A small segmentation model, trained from scratch.
Model: arch vgg, depths [5, 5, 5].
Training: 7800 steps, batches of 256.
Rows from block 5 of a small segmentation model, named by matrix and row number. Each number is 128 + 32 x the weight over its row's rms, rounded and kept within 0 to 255. All counts start at 0. Numbers have three digits each. After the name is the row's rms in percent of the matrix's.
After each channel's rows are labels from the 100 images, of 14848, where the channel reaches its highest value: "top examples" is what is common among them. Only what is clearly more common there than usual is listed. The data: rendered landscapes of hills, water and sky. In brackets: how many of the 100.
# conv: 3x3 conv (model.blocks.5.conv.weight, 192x96x3x3, each kernel summed), inputs 0-47

conv.40 106:052090115109062105155129163184108108088142100126166110111126087135109111128162135125136149143151089151104106127127120151094141060132153134138145
top examples: red mesas (80)

conv.107 085:085134163096107095175188104112122142139192113121171152110111125106144130161143096095160037072113192130083105101053117109148121066113154115125111
top examples: red mesas (53)

conv.174 089:158082160090081136158151142126147088098126129130137141164118121167162110144116128118137086142138139171137144105089120107150175150154126117136181
top examples: red mesas (84)

conv.178 108:157121108165135115145126154136125132081082109060102145129098111127133135054164177120103097116131150144121041110085149184136098050123149147143117
top examples: red mesas (85)

conv.20 102:096091117137145076187125130102121136181107091069164146106088183075139114177118124145157086124087078098126109146126058088130154106077150143136137
top examples: red mesas (90)

conv.184 130:088104126103148119123146101133105155184173080070131088125066154149188093141056148115114099130140156094096121095091136149107083169132115123016105
top examples: red mesas (73); night (51)

conv.34 117:089138157123135161155099141083122112080143140018133058119132106081093096153108090158141135091133102118097122114033103128134130150064129129112151
top examples: fog (71); dark volcanic rock (60)

conv.73 108:099122121132129122069147157118119076137082120065129110129091168107146119127081003107161120117100151127122090135170083108107119101108063087113097
top examples: fog (60); desert dunes (46)

conv.84 108:147118141108106143190118152092143129069155062080088161153158093114198127120144149142159156185132155111170126139143109210156132158060138038102162
top examples: red mesas (93)

conv.140 081:172075077139082101078170070120150135154123121171092102067146144214171100126147122090120118179078089101097096112098184161057168114149121135069120
top examples: water (84); red mesas (37)

conv.83 099:117136131175180108172133138145112152162144097154180124132118174145127138051098155116101137126140136103109140088096127135103141068137119146176157
top examples: red mesas (76)

conv.185 086:126080122109101106154142078085123149109169143149122141120158202197133097111129125061153150130059106152223131147150077094126145117095142095180088
top examples: fog (94)

conv.170 091:136150119145164181186087171147106123103188148123059176119128141079119154048171128121099100156094079131154142113108139144117209110151140071156151
top examples: red mesas (94)

conv.55 082:193121149136108163175126091173088127122058113100107114085150111071141129084145150102185120162105132136169095080144116182130146102176086085133107
top examples: red mesas (57); purple alien crags (39)